config.toml
arch = "nf_resnet"
model = "multi-label image tagger"
dataset = "gratings and oriented noise at many angles and scales"
train_examples = 395000
image_size = 24
crop_scale_min = 1
horizontal_flip = false
translate = 0.12
rotation_deg = 5
cutout = 0.25
norm = "none_scaled_ws"
activation = "silu"
depths = [3, 6, 6]
kernel_size = 3
stem = "deep"
avg_pool_shortcut = false
widths = [96, 144, 208]
residual_scale = 0.1
num_labels = 26
mixing = "mixup"
init = "xavier_uniform"
residual_init = "none"
optimizer = "soap"
beta2 = 0.99
lr = 0.0032
beta1 = 0.9
shampoo_beta = 0.99
eps = 1e-08
precondition_frequency = 25
max_precond_dim = 1536
merge_dims = false
one_sided = false
adamw_lr_other_params = 0.001
grad_clip = 5.0
steps = 17200
batch_size = 384
epochs = 16.7
lr_schedule = "cosine"
final_lr_fraction = 0
warmup_steps = 1720
weight_decay = 0.0
adamw_weight_decay_other_params = 0
Rows from block 7 of a small multi-label image tagger, named by matrix and row number. Rows with one number belong to one channel. Each number is 128 + 24 x the weight over its row's rms, rounded and kept within 0 to 255. All counts start at 0. Numbers have three digits each.
After each channel's rows are labels from the 100 images, of 14848, where the channel reaches its highest value: "patch colour" is the nearest of a few named colours to the mean colour under the peak. Only what is clearly more common there than usual is listed. The data: gratings and oriented noise at many angles and scales. In brackets: how many of the 100.
# convs0: first 3x3 conv (model.blocks.7.convs.0.weight, 144x144x3x3, standardized in use, each kernel summed), inputs 0-143
# convs1: second 3x3 conv (model.blocks.7.convs.1.weight, 144x144x3x3, standardized in use, transposed, each kernel summed), outputs 0-143

convs0.135:178115157148151131148107101142124123174136174129162133093123136128115134175122131129102111113137096116134134112159133149130194147169167113130137143130137116106130125111132130149144141127114120151127139155116128131096097139150115182119096135131126133106090122094167107120122100218126135120119129120129158129184105130130114098129109106134114097101151126122145097090138084138140084105138153119148120132148091148112101094060175160128123
convs1.135:124129103095116129133143148147094117132112127109145141098092107154076148126107169144113130103129122132118115118140119132129120130134128170101112127091133111130108150125102106103108094121115149087126111132096128121120104108115105136127151138139104107116183119096124101118103110141105094175118114147150151121086099113077103139101114109154092159165068116154124088141136131112127097172129101126163146088131088165122034150108112160108122
patch colour: brown (32)

convs0.31:179113159115185122153099109123129110112120114134090118096151131078161160150110127095156120124124129138120135137126151163163113121073138130126087125142140108143122160147138107142154158109091115177118169140129109148108098157077135098130129120103068139133087168153111110098089153100123116167150136159126152130144132157147099142143114166130094119147171101130110140104133141108128169170151161135108120096127134146129172147136143122142132
convs1.31:127095169136119135090119116114143155094150145157123125143125118119152089140141142119095135135133122087083139120113130148104143162130094165164174132116130117078126130145140175113149139133186150152134106155145135175111137126116118171112105181127137127129124114108171147131155124175113193137138146141115082109124127135140124139119125139133101109088152143087142107168147136132107103096110107128154140132157113154066153122103114169169099
patch colour: pink (42)

convs0.40:130125160165156142124140124149117116139082166142109093140137137086140168110105109084111096161158131158071133147134151144117137138103156154081157123113121158102170128138135145137163134131130128101149118150125118119157145137110128148102136139128118128130088136138099134122121132123129120155116118144159149155133145065116134181150116164154148131080140117160123076137036112106159101143154105156138152108125108117161134139143093146142159
convs1.40:138085103151150096099140097132076110102158095124124108112131152133157089113093107094149125160111125113109136099122101142107143078155146108150139152131143139111138107144079107098184101125108144120105152118116134140129124094121120150128124115129071124149114165129110127136146146154092122112140092142112108185136119098044159135145130165123136124107148125169138075107102136142113105127086101153117155149124113133131113116082098124129129
patch colour: brown (28)

convs0.96:197116143131151127139123148147137096141134122126161152176080136111137156122116214116144136118117087073154117125111120121113152124123133131098150139155133118145148125111139109124061132132103136133149086101137137090134165107124141140128121143103114140122120082126120110118114116163132104119143100122168164083139129119117145133191152094122137132135170145127106140108120132145138113138163115114137162143089116106200114156158099115111149
convs1.96:117102119133152144101113156118166114133162129105165150141084125141176138160122148105148113107108113086134105123158159093105146161116088128185139146133149098153142150149144162093141097146130113140131183136116076102097122134127147152134108133145132121142116106166155136150094104179141148118142141096099114110123149157135094129112126137104101177124147115145156116107139135124096129138127159152171118135115103178095167129109157142166082
patch colour: brown (25)

convs0.116:157139104127138132163163125158152098145129132185061131132096137122174129135123142124074133081114121114114135150125140108112141108141142137117120158101151165139139139132109082185156147092140097155119131168147129142099159159158158117122197117109111103145065123164133108189121132099110118124100133144122142163123102102119159140158121100128111132134156129117146110138133091135139130156143107118159155132111126158140141124107161112164110
convs1.116:117137158132163113094156108098143144134119115127084152107113110154136127151132125125107116110139134105144141118098177107116116107145119128158137164068117145122107125126139153126178142128125120122102125137112090123102113129134110089132127115110082133095087127097173094110129113132131057106129178152095110133106101090112164133150087115079116113187117109104101123118166132128137136144099150117144109102126115136110106167139163071142172
patch colour: pink (27)

convs0.59:166139127109144158161111113164136132098118146129119158113113142119096103151127168159108138095120135137125159145128130135122144121137153150136131125135118101139116127133104091125133177147140129120167171100132082146127083120134127147110080141162090115117134109092127120103138137122140113120137157157078119134194146122106108101156160123132156118090139124128173088089168060156123100156108130162143160155141141131104159097111093149182159
convs1.59:105165128153107125101127169149085104145119142095094156135100118058105127097130138132107121077128158121126130103131136069112137113127119105108120106107137147120157142133148125130144122113122130126108148135119102112123100123115137109122161078146147135108154093137114160139086117087101106148159107127139137138147107177053123169156106117116133140125115138144120160088106154131102120109123122136112194119085168101123144135174139129079117
patch colour: pink (34)

convs0.136:124155125118120078111100137134172166103172157127114132128106124118143087099145122149118131118158146124150129117081136098135115170128094139111129100154084101165096176189179128119112128118134079176128131108117149189134127127116130132153129096112189139140140153129141144104122106149097116153113147071109148100117170134155134127126129156113147097145152151117128114129119136142105106130151141149162134156114115101126085094114120135106091
convs1.136:118087082118105112112116128124124149138111123124126130192126128134117102144161152100180101136157085138104110127159105143135138152116160119155112114133134167134125128124107077166126072162155098132137185153132108116083129156116172109132164157162114133161151116113087129141089150147103105124158130136122108094142176162141115154144124091138129151175125132133144126123102147144104118124110076097131104176137141112141157106144111115134157
patch colour: cyan (26)

convs0.45:144115115163132165128162080100156092141130182133109100152168125123141093105109156113140110144109102117111144126120147156148067113166117173134160101085159097107096114119107099161105105160119124135139133107120118156146141083125121075116132124155151135141107118159092120141142155096108098113157144145150128158119155145124132138112132177134124148115109120081099139094148160134150148132172148171130165117146144152148174145162120132127121
convs1.45:173103133138092118146120089128150141118134099090147109158109114124167095147096119124186111097139104112135142107083102105133178175106129108153146129127100145127137175134120090116127129091112132133120107123092087145100114090101156129137147144137142153130129101121117103133177056119116111130121122117151102125109101182119116170171098102135119089127135123112136127120160113099127134121120129135100071119138111110088102114109112121150083
patch colour: brown (51)

convs0.13:124113098081110136079137141124139093086147133127157129126115101098121130111136124159141185134107122116101161121149091136142153124138113114134129104147135100154137144066153099102092112164139105100095138132149149097115123159135119166143131152129162179181136126153083103107142147133145131136136158145153100122121125148132112180168141098100135159190109145138140153164117157135145146180125099100149159120114129133165116132138114174131130
convs1.13:106117121112104111163142132137101074108104088112105139111091126137102129081121119130146089138114145135117111142136086110109122105121128148109112071118108108095124121121128121111096104165152119115105114070124124126094093136109093112084131175118124145136159116130136141104109109176159132122123126131113140131125104120166083131057163129126096104149104109111150109148125122126158125154121144091142102116104101124089063110069100131137155
patch colour: brown (33)

convs0.2:093136134146092156114140143143135123137106184143146149135146131149147119073172141106099150100131157153151090124104110156116106135131115149141110099128119102117093124133117079121132138154108131143132138130135164184160089182099175144133124140160175114113106147097128089140115168147092117120116138106115151118130114117133118149154124185128154127134108125092100153109120130149145084112208126141127149159109114123121127116138109177105153
convs1.2:104114110123147122125129104121120144145140090165122089130111122166128127104107090133087090107143080099128107163129132121076154130102160109074103096117136111135127104142077115107118126116094110139153128093097107100076199097134169139120144137112105123188130112121129127128168103105110133152104134105103129125088168094155164126117116124091149149161138105146116108145161133118100135119115133107107095139118151144127135108100117103129083
patch colour: black (51)

convs0.121:096136113083113126118138116152101072103138116097085096102071117105137135103162162141119115152118115134106137124153102171167166122124125119098079097165163105138142097109189084147126124142117128138135147094102147151107120128137145163129120143149183163134120125138104140105123153123138122159109109187139119121126138154129149160141155128140116149149136170127105166127140159158163165154132104117179114148092143122144113129102137151134127
convs1.121:107105132145099127168143125130127117121135141126118172091104129148150118105139071133082124134093114125113123125187066100123150094150109110137128107133110098117110154080156146075118106153098088102114108104129133162132137108110135142111140153121187104149149135124114139123114099130125145137139139158146108124127092106133076101109203142145113145125133135114131093126142147125116125140170146142104148090107086116152112087067137129136119
patch colour: pink (28)

convs0.46:129135144104097136128163154121158114135099132110150119153131095119129126127100148180102162078165194131130123130119128170129149148092119151129141156153129076135118142113123122121107106150129155124140125119140141107079140105095141134107121126137139162155104145153092166106121128150117131141120128125083117108144166144121112132167136150138085092152143101126135120112113152121111142155095085150133184191097122166126098056132121097120157
convs1.46:119178120135151114144153121153120111142136124147116130129104130177119122133119151103120127157137140117135134161107118092103091170118154141130122148104126109132123108123171135151137146145127137158115142137122127142110149150133105109099128078186116106090158144135169111077100193146150097130123167151103109147117117137130174143144100129112143120156155120137104126177130132099174162141082182095154108143116133070101108176142126089133152
patch colour: brown (30)

convs0.89:132146122098087156103116115151124138170093145101068104113106130102101143179171103149103127138133125144132110104086130145109125099151145119194163085144105104116136150125116134108144118133122118124162155110149094131126131100154132111117111123120141123113118145133174122077137159157121124134136153174118109162064121128168148148111132137120141132137126114164135124176160154155153148104174142129164144112155095132117151112122145064136142
convs1.89:102114130107128140077143126143110149132171093194146108084148145085128093201096133135138110163103138126125138141119123139137178082145138156136124144128119116105130147145126102105098160157141131127109099167150112114098114087133137155125105106122161156121137117130071109087100124150103151138117131098140124099085102122137131139108146127169097127105165107110112138134098100159116142088084092110144122143141100176147114123147121116122149
patch colour: brown (66)

convs0.71:116151149139137083105104135139143081126121156128122138163101147084148134105114120113115140147118151141114128087100130134184111100137085151119122106145209155137136176157116099161124061128124107179148140133125093166126116150106147120144135104148125131149102113126125138147112175140119100111109140151114143146134126107154102148187136128117082148154114133137073123117161103139118112131138093154161136121090138076141133137134142148153115
convs1.71:130122189125137091143134127113135120157107148145102134109146092127150144151097109149152141157120121106129139157132127119119133117160071187123128135140117178073125100103125109139136110189087111091123078148132135146141118078110101107137153120158122115126140151147089084132148132129092142113139122160133111137157113147087140125059076119164158117093127117132126098123137087149112108146150136173119137086107127123153149121149124142125140
patch colour: brown (33)

convs0.30:091124131165130175159135126100103112128136131149107107145132091109132139136102134111143131141106134122060142129165110172129135149142118174132119132103108149157143164168142131130140169146120092134075112145148115126138123054156140125123149113124120099130102137163129103132154202118130081132117105185137107152110096109109113108141139148152131110099156139097143120094135148170113148124133125147141136094101112153113078134132101125095168
convs1.30:151123096140124138139123127157182115136104157127130139149114113100128132120134131117170107099142140143148164143161129152122139185139140110100108142146084115150163161099133119164113156107115091153149132111134157185084116134173154133142103141160126126113106103150124150149202135074125145136124108132142150161129155104131186146132142130128108185168137104153152130156152109127133151131146141111103159080104120144096098124118159107121155
patch colour: brown (38)

convs0.124:113151159103189159123099146127075182142118145144125137123138133108099135145091118094097111146177173100075117114139134149131101158147099130109151142149111131132118139111129132174145135132112166123087152108133154133165141130089097105120146142119136152128116148171133102115101124134124136132162120113144089109158153057131170122132099130123139095094147142163156094091143166135131114114122147135187153163116113114128132134136097144115122
convs1.124:105095158172208161132128115120152084096139144135099112129140140152151154137157131156100133122083116149133104153156139150154127158132169163103098160111127115133126144105132142144173162118126115130127158118127117174167145119142150091125116124101132101145150161118154140111131121137155069133133146153154160149121112182152131097117153157129132143140113107107155147111130165146169171102149097127105172128128150150176105125152143134133151
patch colour: brown (40)

convs0.34:156106119136165136109166142110145098104165158146140133158139144116110156096125129111110099107127173122151099115126152139153127141115192183124123136157103135148101179132133094114115129113139136147143158165122094123111123120130156128126114114107124112154129170134190148093118140123119081144122116112141113105070101099113076130153096096113125138099118144088106140137064121161153128149145126142156152159157100137155162160129140157108121
convs1.34:111111136140148102134118163075125106138151154150116148147106072151164115099151126117141088120153127136103154161154163142113132126106122135106111118138155183152108132070109135108104091100126161146148094145176101096131113114153127118137155122085144140109115152112128114112102127113098113141149121156118131161116089121082112088168127167128139139078110099092107136136117089128154151125130140179110174120106109111134094156141122081117136
patch colour: brown (26)

convs0.7:106118163102197111135122162129133129087111134113119149111123134169149157115130136103084164178108147159099119105091130118121128097133194144118142118137154124057096094116120152127167129157146164150115157124106106105144119133092143094124156115106096117165109157167128123107140100164151178113167132114145093112159138104131171125143124119146139118124085145153135132116131153093142123111132142118155139121118146124174164112133114148113116
convs1.7:079141093110118119133078103139121133134148103095130125082133162110110139118150113102084128107157162110169096131141123109115160124117140106141155108146142130101122150131135109144140127110105131118117133087115115108124081192149070099100117177122117153087138100120164108124123073112088114123120157128123149076147152117109174133109122109114098119099137103171142115155116078141112108104152135078146116141136114116122115126087153100142117
patch colour: pink (42)

convs0.11:150092170110148136130121096109152087090116086133160158153151128140097151133106205117141116135114128128123152135122134132155110113153147165111119103151102092137147136146169125122165133103137129143114122133157131104118121168105108136133084109124153135131120121187146083175107115140128095141096128134148129137115161110127151131072129138066142072122135159138152108106117151176131170136140118144142114117122141091122163086101114148151155
convs1.11:131129111121167133083126119093168128150096123135081162095164127144143156118163122098098111098134120094138105115109135137137121141091100109150148106119085127140127122124130142088149097169147130134122142118095090115155152141128113136124129133134099131099100129108125158152130124108103132114107096105101104100119078170096107124114102135103117152153182156106178145083117177082123141117107109108153097108107085119110098145158081088124135
patch colour: brown (26)

convs0.65:165120107139172189142134105141137076102119140126129139148135130072152162132106146123136133132122087124101108110133086123133154130131184143116108110081120124161120177123143099138140137133123123151142128100105139152079116147111151103119135161146135131127078143129134157143137121152145097133146159156160129167129171115143094165149145117166114154142104137129093109147151138158128134144127179107068153118120140152149108190158146104145138
convs1.65:171186137158105131183130123100082146127114150115132138158136123141155116112120114098109154117151130111131153101157066108164130125154129127135175138134094104123098125152176156167190132130162105144098090132134148124145148127144158051120139150122124146141150125144127128111121118136122120127164161111110117144174184129127083141112110134107100131176104139129119105142163127098117133109155155121107158095133146158128135120145107103131109
patch colour: pink (29)

convs0.3:114087130141114105137111147102125096139126113097107120145104129131167108110187104126138166094091144104138113125124139114120121140127129145143086135127146127133115139169146093151129097089130134101101141166149131152095158153132187190116125155183169132155130158124142086100113165112112130134124136159104103113151195128144112154153104127109184129110151145158139122133133178132115129119139108127147147165119141098099127097078096120123126
convs1.3:128139121110149098124125108095132129116165141137132139133146138138128141097119159112106167122109084157119118078147140123104117130140141097129115129122131118170082158131111127122121121145145138124134074094115133136147108149131119102118085125131145140024118164118141122161151131121133139121125143169130166093179132095160159125104187086110129137122114144073096127114156126143195120144126140094129108139147130163127096173144097106120132
patch colour: brown (28)

convs0.100:105115172089140187139137146106144145107104126138124127135094116125164110135118092105133106132137185099125135138141121101121093164115115165107121129115192132118104136096177132130115125175138152125091155132146114134126164127112112104180139141155157154142129136136147096089127190154125128156137146112104104118105144134121188092116078105111091105102091133150158124104138148101164126104134119092106144142116107133099114142148165129144123
convs1.100:145108138112143140083119127120140097081148105165142121166098105096145125128122180148132131109131143124118112106142147128088148176133100136157120082092138095082144143138137154106164141132148107118135163134130148167126119143118161172141134103125091137117143116150170176143139149137131163123163178170088108110135174093163146145119136139152134129114091090155122122108138156116106136115127144120168148134106091167087135125154142180144132
patch colour: brown (35)

convs0.130:164123133134198157138148122127138150130083167113133122135147104094110117157159097139176141124125120128132104121156097121146130106106177112139120125153089149095124139086153146115151155110136161168145130142124124173128094110121140124112086117150143085110098111088191143129148140182111126149120165092151091110129152164105136096128114159128123107071150112146131094102145128128115143097121160104110134129153083131131143123117145151125099
convs1.130:145105122119140091100130139142095132138088112132153124087107138150096142135134143130117087122115139104101117148179120144152120116111128107114108119099124120117107122130082163088137165149148071122103147107091111079114133099172083170103137088122077126112105105128121115139093140161164114131113107129118133159096110097135093113095129137131119098129081108135141112109123132143126065140104140180162123101097090139111107119085131160145130
patch colour: brown (28)

convs0.27:131136104148171121156128086123132090142144120140114155145092104155148147174137129145130151107150153093158113142116121119133134124137141112166121133170098097114145176132124147133150140128136160081169091117161155087091154137128109137139093096118109119135133162145128090111134131119121126068142095184105088151133142146150123114136137117117131095126124184144076130099149127146113140127116137115110157163120126128106168045110127141159140
convs1.27:135150129147112119119113137147125151158088132131084130126117112144151156124122109090112180131124123105137093182148131127142129132106108159063107134131102201115118124129132151158148150122116085174167086131125106092118116132129119140164164122115182110127121143147099129155124141130126103074168115132102146152154137117131147149124142145136094168099126108114077072113138122128108146185131114137115124119160158116131166135129169153146116
patch colour: brown (40)

convs0.115:129113095127146154153107111112130121096130137165163159133177164099139143125107117139096153038130172106147163142139138141159132112060130116115129141147144155123151160163140092163162089108144143135121136126136118103115168131137107114117121105137123127124123190148135131126082171107125151108124124139120098136082168092147120143097131127103121134122151197115124117131133118142095136107115128141121106118126086135083116152127161145118148
convs1.115:119150147134122155126122096156152173129123161145099138138154159163148154141126118102128153137120111141116155102057128156131139151133145159144141144156160156142138133126139162118121142095076151176152120155136097154163164174170153124161129103174113141103130169145136131166158134121142128141101116157147168124157149134120155087115115168174143130138161129146112162121098135112093121109149143160129128145161159141102163096167115111152113
patch colour: brown (45)

convs0.8:140158105128128143109170152064139121147125171113129135149129132160128137119100141157141120124095177148124140122131101107145156137126123151119109114114148089117127130151179140124157089166081145171097119146132100116118155145177135138115090136124124089131146143130168138142096142124115113100125085153101064127147142113092128086130138073118115112138107146088140139156099127108145124115185125152142154147110166123171126112114117149112178
convs1.8:170101122144097096103111137053136124111115116134120103158170125159101131181135138135104124133120121128130112092141139121125111150145099147129142104124085106156069165091137123094099096149137135078106146128178113131095179147116124112137099141089129132120087157117127093130087157114149141123091106116118136146162093131097075116101125119137108133121122168087146117135136121137131143114101144129149142150099111073137150117120086115126136
patch colour: pink (28)